{"arch": "unet", "train_examples": 48750, "objective": "flow_matching", "targets": ["pattern colour"], "logit_normal_time": true, "optimizer": "muon", "muon_scale": "match_rms_adamw", "lr": 0.0055, "momentum": 0.95, "nesterov": true, "adamw_lr_other_params": 0.00096, "lr_schedule": "linear", "warmup_steps": 640, "adamw_weight_decay_other_params": 0.01}
Rows from block 4 of a small class-conditioned image flow-matching model, named by matrix and row number. Rows with one number belong to one channel. Each number is 128 + 32 x the weight over its row's rms, rounded and kept within 0 to 255. All counts start at 0. After the name is the row's rms in percent of the matrix's.
Before each channel's rows are labels from the 100 images, of 14976 (inputs lightly noised), where the channel reaches its highest value: "top examples" is what is common among them. Only what is clearly more common there than usual is listed. The data: procedural textures in two colours, tilted and lit.
# convs0: first 3x3 conv (model.mid.0.convs.0.weight, 256x256x3x3, each kernel summed), inputs 208-255
# convs1: second 3x3 conv (model.mid.0.convs.1.weight, 256x256x3x3, transposed, each kernel summed), outputs 208-255

top examples: crumpled
convs0.6 081 [140  67 115  96 153 212 115 108 117 157  95 117 100 144  84 148  83 102 155  91 157 109 112 222 151 173 130 147 127 139 130 166  88  65 114 141 133 121  92  79  85 159 158 119 137 103 133  96]
convs1.6 017 [120 172  64 188 114 138 149 161  87 107 130 143 152 140 198  88 177 170 146 137  60 147 143 104 183 168  51 109 175 159 114 116 113  90 127 145  95 155  85 108  88 164 156 150 109 142 117 151]

top examples: crumpled
convs0.18 083 [158  88 165 155  97 199 117 127  91 182  74 149 129 102 107 130  95 107 190 124 148 121 125 188 134 141  96 118 105  90 133 186 108 126 209 117 168  94 131  87 114 128 116 136 162  70 105 132]
convs1.18 023 [ 93 162 122 143 136 158 129 127 138  99 112  84 122 163 150 114 105 176 182 130 173 133 152 105 164 115  78 184 153 144 152 147 113  85  98 144 115 112  68  96 108  83 109 154 126 132 135 135]

top examples: seen at a slant
convs0.242 070 [123 120 117 146 127  78 161 162 126  81 128 106 104 133 133 140 148  90 138 161  78 106 117 195  80 104 150 122  68 128 103  78 161 112 106  96 136  97  94  92 103 105 126 179 152 122 135  84]
convs1.242 038 [164  80 130 128 154 135 122 151 128 116 146 111 181 168 155  61 143  93 123 107 112 146 158 136 169 125 119 113  92 157 126 152 162 125 120 158 141 147 138 100 179 146  99 101 157 100 182 137]

top examples: crumpled
convs0.41 102 [138 129 114 104 150 176 133 100 125 144 202 146 145 137 100 138 135 105 131 116 147 133 107 182 124 130 113  75 172 152 131 150 132 143 100 129 164  71 157 131 112 153 146 195  34 122 143 178]
convs1.41 279 [114 147 127 183 151 192 127 134 138 134  92 136 121 140 117  71 139 126  86 105 174 133 133 112 131 153  44 135  98 118  87 203 119  69 140 128  59 172 125 106 125 149  97  34  37 203 136  66]

top examples: seen at a slant
convs0.251 070 [113 119 152 109 133 117 103 130  88  73 142  99 101 174 122 147 143 116 145 157  79 148 145 125 109 113 133 125 108 128 135  82 183 102 122 102 104 156 103 135 105 129 168 192  79 120  92  81]
convs1.251 024 [166 123 114 137 140 109 139 124 155 117 169 164  99 141 124 119 103 189  96 153 136 157 103 136 166 117 112 179 119 168 152 158 146 138  81 153 153 172  97 115 142 136 121 133 134 112 151 128]

top examples: crumpled
convs0.241 063 [122 138 131 142 133 131 143 129 136  42 150  85 119 170 149  88 139 104 162 121  93 167 109 154 163  73 188 123  80 149  89 115 154 133  84 141 129 133  74  70 108  80  82 199  96 107 125  99]
convs1.241 020 [176 175 102  79 170 135 167 145 133 112 141 151 109 207 105  92 112 198  66 137  86 125 147 147 178 115 108 129 146 134 173  94 115 158 146 152 159 169 131 116 140 122 129 108  81 148 118 165]

top examples: seen at a slant
convs0.113 147 [123 114 160 170 107  85 111 117 119 165 160 123 132  73  96 247 127  93 161 144  96 144 162  59  92 128 141 166 139 113 122  99  65 172 118 168 147 105 164  89 143  76 165 113 133 116 160  87]
convs1.113 162 [100 116 102 130 103 143  96 130 108 187 103 104 111  73 162 148  80 104 166 186 217 190  78 152 164 123 189 110 153 124 147 147 173 174 133  86 146  92 204 105 177 116 116 110 179 145 104 125]

top examples: seen at a slant
convs0.124 084 [ 64  95 115 104 112 108 150 125 116 158 181 111 119  85 151 129 101 154 147 110 107 139 136  70  57 114 118 198 180 169 139 183  62 158 112 155 129  94 162 151 124  75 121 119 106 143 170 138]
convs1.124 024 [114 103  83 129 166 111 106 122 116 133 156 158  53 112  52 209 102 108 147 138 119  70 126 138 127 135 165  69 170  80  83 158  75 168 107 136 128 122 147 126 151 120 128 103  62 146 102 154]

top examples: crumpled
convs0.11 072 [165 113 132 132 152 228  91  96 125 172 104 128  94 116  94 120  99  69 173 128 157 131 114 166 137 167  98 140 114 110 140 133 150  88 186 130 110 113 120 121 123 142 105  83 116 145 125 125]
convs1.11 026 [134  70 134 142 131 119 184 110 105 176  85 160 142 156 145 147  64 184 110  89  87 106 118 141 113 135 153 116 145 105 135 145 108  77  97  80 105 101  94 120  96 124 182 151 170 150 108 137]

top examples: crumpled
convs0.27 083 [161  83 152 160  92 222 129 115 135 144  53 136 105 126  81 114  90 112 167  96 182 119 107 159 166 169 101 183 142 121 137 161 110 100 167 133 134 121 124  94  87 119  88 153 123 122 112 145]
convs1.27 018 [158 188 119 188 118 100 156 118  97 121 133 155 102 163 130 117  93 137  95 110 171  91 131  82 126 116 105 146 140 117  82 146  89  76 109 134  87 127 154 130 105  60  99 138 150 122 134 183]

top examples: crumpled
convs0.17 079 [156 100 143 129 171 229 109 123 101 157  71 114 124 119  95 125 108 110 158  93 203 135 121 211 120 139  97 137 139 141 129 179 101 106 106 112 161 113 146  99 106 151 159  95 104 123 141 126]
convs1.17 053 [141 127 129 131 140 119 102 121 171  82 130 100  78 148 178 152  97 172 113 123 108 171 120 104 176 144 144 150  78 156  93 125 197 116 100 168 172 139 136 187 137 166 117 185 184 115  74 138]

top examples: seen at a slant; white
convs0.88 097 [105 123 138 149 126  88 107 126  93 132 130  86  91 116  79 162  50 122 161  89 105 102 133 164 120 151  90 161 169 115 117  63 179  84  95 117 178 102 139 173 118  74 112 115 108 130 151 126]
convs1.88 033 [101 114 113 160  87 118 163 149 148 111 108 138 112  81 155 125 186 133 150 119 193 145 182 142 164 178 163  92 186 117 111 185 195 170 156 146 111 160 156  60 129 106  89 134  89  90 185 146]

top examples: seen at a slant
convs0.70 078 [ 86  84 140 113  66  99  93 146  66 109 139 114  73 110  83 135 135 146 151 137 162  61 142 146 124 130  98 176 120 141 186  99 164  61 116 106 190 120 162  87 150 143 127 151 152 124 110 135]
convs1.70 034 [117 135 123 183 125  96 150 120  78 102 129 125  95 154 111 170 172 137 118 142 103  76 160 110 113 168 123 127 106 109 107  81 167 130 168 127 136  70 145 106 153 196 103 194 134  63 145 132]

top examples: seen at a slant; rays
convs0.226 101 [119 113 131  88 156 125 156 157 115  83 104 129 135 171  48 193 167 154 145 107  71 109 139 161  82  97 164 118 100 109 122 104  97 133  92 115 120 168  88 115  97 135 113 139  39 144 104 133]
convs1.226 122 [101  97 146 120 193 119 157 114 159 149 136  70 107 138 138 113 112  85 141 171  67 157  41 142 143 158 143 140 108 154 106 121  94 137 138 128 152 133 150 120 146 143 153 147 167 171 173  83]

top examples: seen at a slant
convs0.255 077 [106 100 113 131 104 147 122 127 125  70 126 102  82 132  79 149 147 115  89 157  74 126 153 193 104 107 155  71 138 147  79 121 115  68  83 116 142 111  76 104  82 114 104 154  97 118 115 121]
convs1.255 071 [ 95 151 113 100 122 124 141 150 187 135 162  70 118 160 105  83 102  99  98 146  71 122 100 106 145  89 108 134 110  98  98 134 118 110 145 160 122 151 176 120 130 121 110 167 177 159 124 119]

top examples: crumpled
convs0.13 074 [151  82 160 137 157 204 135 134 130 154  65 133 120 130  81 170  72  94 172 109 110 109  96 203 160 163 181 168 149 105 123 157 118  90 154 106 173 127  96  88  97 166 176 108 121 137 114  85]
convs1.13 017 [120 149 149 141 132 122 189 113 112 133  95 121 215 155 119 128  96 141 153 143  80 125 159 148 107 151  96 114 116 142  59 129 106  78 137 104  99 133 156 113 105 141 119 165 111 139 105 143]

top examples: crumpled
convs0.95 123 [112 144 148 186 144 127 118 186 124 140  75 132 128 127  71  98  74 135 155  80 157 124 139 211 131 135 107  92  96 158 167 119 190  74 140 127 106  55 133 152 154 162 124 201 115 104 155 163]
convs1.95 126 [132 124  64 141 121 154 167 132 163 135 178  54 121 157  83 123 158 123 122 155  98  93 117 106 177  94 123 110 122 182 168 110 120 115 115 145 143 111 165 127 129 150 108 126 166 138 149  82]

top examples: crumpled
convs0.164 087 [105 127 179 107 102 125 175  88 144 146 131 111 149 110 155 136  46  80 109 107 185 138 108 115  92 125 146 135 159 118  90 161 106 121 140 128 134 142 197 132 119 109 160 104 238 122 145 115]
convs1.164 044 [120  76  60 157  70 111 102 155  74 126 111 128 111 121  91 163  79 127 134 176 167 160 136 175 130 136 106 138 152 152 152 149 161 107 126 108 164 117 134  85 125 196 103 135 129 131 139 120]

top examples: seen at a slant
convs0.82 095 [103 124 123 113  94 159 102 119 129 158 147  81  73 107 104 202 101 152 213  56 130  88 170 144 131 143 145 195 124 154 168  87 170  97  65 143 112 121 133  97 105 129 141 131 134  82 138  91]
convs1.82 017 [ 74  47 132 103 177 111 114 137 129 155 106 132 150 109 113 143 114 105 130 112  70 144  86 112 209 160 149 133  92 134  95 102 137 167 138  83 139  89 158 115 178 118 165  73 120  91 125  90]

top examples: seen at a slant
convs0.189 126 [143 110 112 166 138 121 132  94 131  75 156  94 120  91 118 140  43 104 124 122 140  79 101  77 100 136 125 117 116 128 139 116 106 123 117 131  97  94 178  66 108 129  92 117 255 146 149  70]
convs1.189 029 [128  86 125 169 114  96 147 132  75 116 130  82 146  95 146 185 146 140  77 138  93 176 175 145 150 164  82  91  83 104 187 104 101 131 165 102 157 135 135 125  97 177  79 122  43 160  99 120]

top examples: crumpled; cloudy
convs0.28 082 [159 128 130 163 124 229 111 115 131 178  53 157 118 118 124 164 107  93 219 112 142  88 138 162 164 144 133  85 148  85 152 123 113  95 193 109 112 133  93  78 102 122 104 112 169  91 123 111]
convs1.28 017 [135 208 130 163 159 138 132 171 109  97 134 111 129 119 126 113  66 160 111 123 125 117 115 129 125 161  95 154 126 181 148 168 159 128 102 166 145 136 123 154  87 109 140 155 130 112 129 162]

top examples: crumpled
convs0.229 070 [107 175  81 138 167 102 125 128 172  63 133 132  93 151  89 117 134 107 135 125 122 127 149 150 169 129 192 147  93 167  96 100 106 119 104 142 130 122  94 107 129  92 100 169 190 117  84 163]
convs1.229 040 [141 106 147 125 145 118 152 147 104 167 132 168 147 154 115  82 162 177 131 128  84 103 149 198 118 135 114  93  74 185  99  77 119 144 109 138  57  85 161 113  84 185 154 130 139 128 147  82]

top examples: crumpled
convs0.222 119 [119 165 124 125  86 149 133 150 112 171 132 123 160  99 127 121 133  90 148 136 149  71 127 154 100  96 118 130 102 104 162  96 174 118 168 128 144  91 138 124 105 101 140 112  78 142 110 134]
convs1.222 293 [ 96  81 182 173 133 113 102 163 102 127 120 139 124 160 143 115  65  69 126 120 149 136 113  99 163 144 171 130 105 129 139 147 147 124  57  86 105 133 115  72 127 124  98 119  77 149 156 134]

top examples: seen at a slant; fine scale
convs0.8 114 [ 94  84 139 104 157 198 116 159  80 159  96 105 133 132 124 116 117  46 108 125 113  82 146 124 144 157 135 143 135  90 156 155 130 131 167 138 158  86 129 119 118 135 107 131 222 125  96 111]
convs1.8 222 [ 67  88 171 163 107 118 133 161 132 188  74 144 136 145 149 183 139 152 129 105 151 111 121 131 190 129 142 150 153 135 139  96 108 114 165  95 118 116 177 140 172 111 112 221 167 113  78 113]

top examples: seen at a slant
convs0.73 116 [ 95 152 130 158 155 120 142  88 150 174 102  92 129 109  78 154  52 104 168 132  88 138 154 114  84  92 125  93 123 154 138  87 141 139 145 147 148  75 168 152 137  80 167 116 141 166 149  80]
convs1.73 069 [ 87  95 134 106 144 198 131 141 148 161 115 177 129 114 155 129 107 133  80 140 155 133 163 110 145 165  72 116 135 167 104 142 197 162 135  94  94  90 134  19 154 137 180 126 147  80 114  98]

top examples: seen at a slant
convs0.91 093 [ 98 143 106 106 131 101 128 129  46 206 158 103 108 126  82 185  77  81 178 100 137 164 149 145 136  97 102 134 159  97 165  80 177 122 114 126 166 105 168 158 164 148 121 140  99 139 144 119]
convs1.91 018 [137 111 126 147 131 145 147 133 146 140 112 145 101 172 135 153 164 118  85 177 112 117  73 141 127 149 106  97 140 124 149 164 183 110 135  96 138 133 171  54 196 147 149 139  99 129 133 137]

top examples: crumpled
convs0.140 118 [126 108 115 185 130 173 135 140 149 167 151 151 116 125 157 138 104 155 154 105 142 186 137 135 159 143 151 149 133 148  97 165 109 143 191 124 113 129 118 132 107 139  84 114 193 130 174 197]
convs1.140 301 [136 146 169 136 126  70 147 134 106  67 167 131 100 143 105 147 202 130 147 136  81  72  98 214 128 104 105 110 144 173  92 109 196 148 149 167 205 127 185 120 139  77 147 189 141 159 129 112]

top examples: seen at a slant
convs0.247 067 [ 97 127 146 124 190 111 104  93 151 133 131 171 106  95 138  81 147  62 145 131  44 100 161 131 102 163 190 142  78 147 143 123 156 121 105 130 104  82 194 167  93 103 137 191 209 116 135 120]
convs1.247 023 [112 163 123 160 100  94  95 157 127 100 108  93 163 190  73  99 126 154 112 139 129 164 119 126  82 177 125 196  89 156 166 106 170 159 102 179 188 145  76 124 157 160 108 163  88 128 151 185]

top examples: crumpled
convs0.25 072 [136 153 123 118 130 207 138 104 149 126  76 136 156 164  75 130  84  85 134 105 157 123  71 186 159 139 135 163 128 129 141 172 123 102 159 121 127 148 122 117 108 123 142 125 187 119 113 123]
convs1.25 033 [104 150 152 189 111 160 182  82 115 165  89 143  75 121 151  53  70 157 157 147 138 116 124 136 165  67 116 117 192 134 110 116 145  75 146 211 103 122 116 147  73 155 146 117 101 118 119 120]

top examples: seen at a slant
convs0.86 097 [155 151 169  97  85  86 157 188 142 169  80 135 128  51 123 214 137 138 196 142 155  24 160 113  97 111 177 155 105 120 179 124 138 170 136  92 215  77 185 112 111 142 149 141 103  98 105 135]
convs1.86 019 [158 149 190 155 146 108 138 112 129 119 121 132 181 172  78 133 137 186 130 149 159 127 124 171 209 160 112 172 103 128 149  24 108 177 104  98 222 201 136 148 178 174 121 160 132 160 108 217]

top examples: crumpled
convs0.248 064 [102 152 190  98 143 135  91 141 184  98  80 147 166 152 129 114 113 133 104 106  84 109 158 149 149 129 203 101  69 153 105  73 154 100 113 124 115 148 138 129 141 118 170 177 209 152  91  86]
convs1.248 058 [146 105 157 107 182 110 152 163 144 120 133 133 167 157 171 100 113 139  96 139 110 156 115 178 147 129 154 156  70 187 151 155 195 174  62 144 141 141 153 145 140  88  82 170 137 135 158 132]

top examples: seen at a slant
convs0.92 117 [100 135 141 213 108 115 152 106 112 160 134 126 153 105 101 134  48 147 132 143 142 111 130 185 108 155 142  66  93 169 146  90 132 129  89 129 143 120 132 138  95  77 139 147 107 159 142  97]
convs1.92 024 [165 157 151 116  94  80 145 155  96 144 119 152  90 127 112 151 191 219 140 159 138 136 133 100 118 141 104 130 130 138 117 140 104 149 117  65 153 178 187 121 142 150 144 146 164 101 168 129]

top examples: crumpled
convs0.26 079 [154 112 182 139 141 229 118 150 110 162  45 133  99 117  97 138  67  88 165 133 152  86 153 133 170 158 146 140  97  99 155 139 114 137 209 127 155  98  76 103 110 187 120 131 154 120 106 125]
convs1.26 017 [128 131 117 139 129 117 149 115 148 140 168 122 145  99 141 177 125 186 131 145  77  72 106  98 127 153  99 130 127 115  63 156 102  83 117 198 102 120 124 115 105 133 206 122  83 157 139 116]

top examples: crumpled
convs0.168 086 [130 168 124 189 113 175  87 120  91 104 140 142 140 144 111 131  60 173  80 106 131 106 135 144 134 104 118 119 110 113 134 122 117 123 127 145 111 114 127 169  93 183 149  98 255 182 195 132]
convs1.168 037 [ 82 126 207 108 149 109 242  74 176 165 125 139 125 137 132  85 101 165  83 127 104 142 137 103 108 170 125  75 151 128 121 110 178 148 158 123 104 121 126 105 100  48  98 133 175  87 142 143]

top examples: seen at a slant
convs0.243 062 [108 107 150 124 122  95 140 115  98  62 133  98  78 138 179 131 194  55 144 185  72 152 148 204  91 110 131 118 124 144 163  92 158  80  98 145 134 151 143  87 102 136 116 178  89 125 155 122]
convs1.243 023 [138 118 127  99 124 164 121 145 139 120  78 123 148 138 114  97 129 145 145  81  87  89 142 128 127  84 163 142 161 144 118  98 126 195  94 214 149 170 158 153 113 160 110 121 161  83 139 103]

top examples: seen at a slant
convs0.94 089 [ 96 114  79 130 122 100 116  50 104 158 127 131 139  95 147 180 115 108 125  53 201 107 116 130 175 162  79 156 149 131 160 130 162  78 112 117 151 122 118 145 158 131 126 154 100 123 172 122]
convs1.94 029 [122 172 117 138 121 152 178 103  91 184 115 106  52 182 149 139 151 184 164 138 149  75 148 134 107  94 181 113 190 187 126 172 130 120 145 108 152 123 173 151 129 146 147 131 103 118 159 115]

top examples: crumpled; black; ground colour: black
convs0.0 085 [172  78 118 137 138 212  78 109 117 139 125 142 110 134  98 168 149  90 191 147 145  96 128 144 154 139 162  92 155 108 146 142 106 111 131 144 136  64 113  65  95 145 171 102 112  55 106 122]
convs1.0 124 [146 202 100  95 124 132 116 134 141 167 147 142 106 157 156 153 120  67 186 122 152 124 106  90 194 119 113 138 102  97 127 131 143  93 122 155 110 120 133  80 120 143 155 124 129 155  50  99]

top examples: crumpled
convs0.12 079 [133  84 130 136 142 216 122 134 114 146 115 158 121 183  97 180  55  73 173 179 172 107 105 189 142 137 127 130 135 110 104 155 110 130 137 121 174 145 132 124  76 166 151  94 167  95 155  99]
convs1.12 017 [130 152 123 163 179 123 172 151 142 122 128 108 165 134 138  90  84 130 123 169 134 149 110 111 164 121 111 187  81 164 111 139  91 118 126 108  76 126 127 114  98 163 153 162  85 109  94 175]

top examples: crumpled
convs0.21 080 [169 154 161  91 149 224 151 169 135 206 121 159 129 103 137 115  59  81 143 160 155  78 128 185 153 148 123  94  63  95 132 186 137 116 182 147 134  85 154 111  85 182 143  78 168  96 149 142]
convs1.21 017 [153 120  97 122  93  74 187 124 126 158 105 131 173 119 103 156  36 126 122 185 188 144 127 145 103 105 154 180 111  93  33  87 152  97 100 152 122 113 110 171 111 158 149 125  90 139 111 136]

top examples: crumpled
convs0.71 105 [128 150 121 132 181 140 117 148 145 140 146 138 148 157 154 126 124 135 211 130 149 179 167 129 162 166 138 109 209 151 172 176 154 163 105 144 132 125 153 112 149 141 151  83 162 146 144 159]
convs1.71 288 [154 164  96 121  76  66 115 135  95  98 129  81 151 170  93 120 136 153  94 111 142  98  85 155 119 101  84 127  97 115 155 132 106 104 107 124 126  79 129 118  87 131 159 194 158 110 127  80]

top examples: crumpled
convs0.184 119 [163 133 125 179 134 105 102 154  94 127 176 105  77 139  73 161 104 153  75 111 151 100 140 125 122  97 127  63 128 116 152  82 111 113 141 134  65 126 219 125 113 116  95 143 233 129 143 105]
convs1.184 084 [ 91 129  98 141 146 142 145  49 111 196 155 137 119 186 154 137 150 165 131 119 152 142 143 121 162 161  83 134 138 151 112 120 150 106 182  64 108  97  45 130  78  94 171  79  79 149 110 118]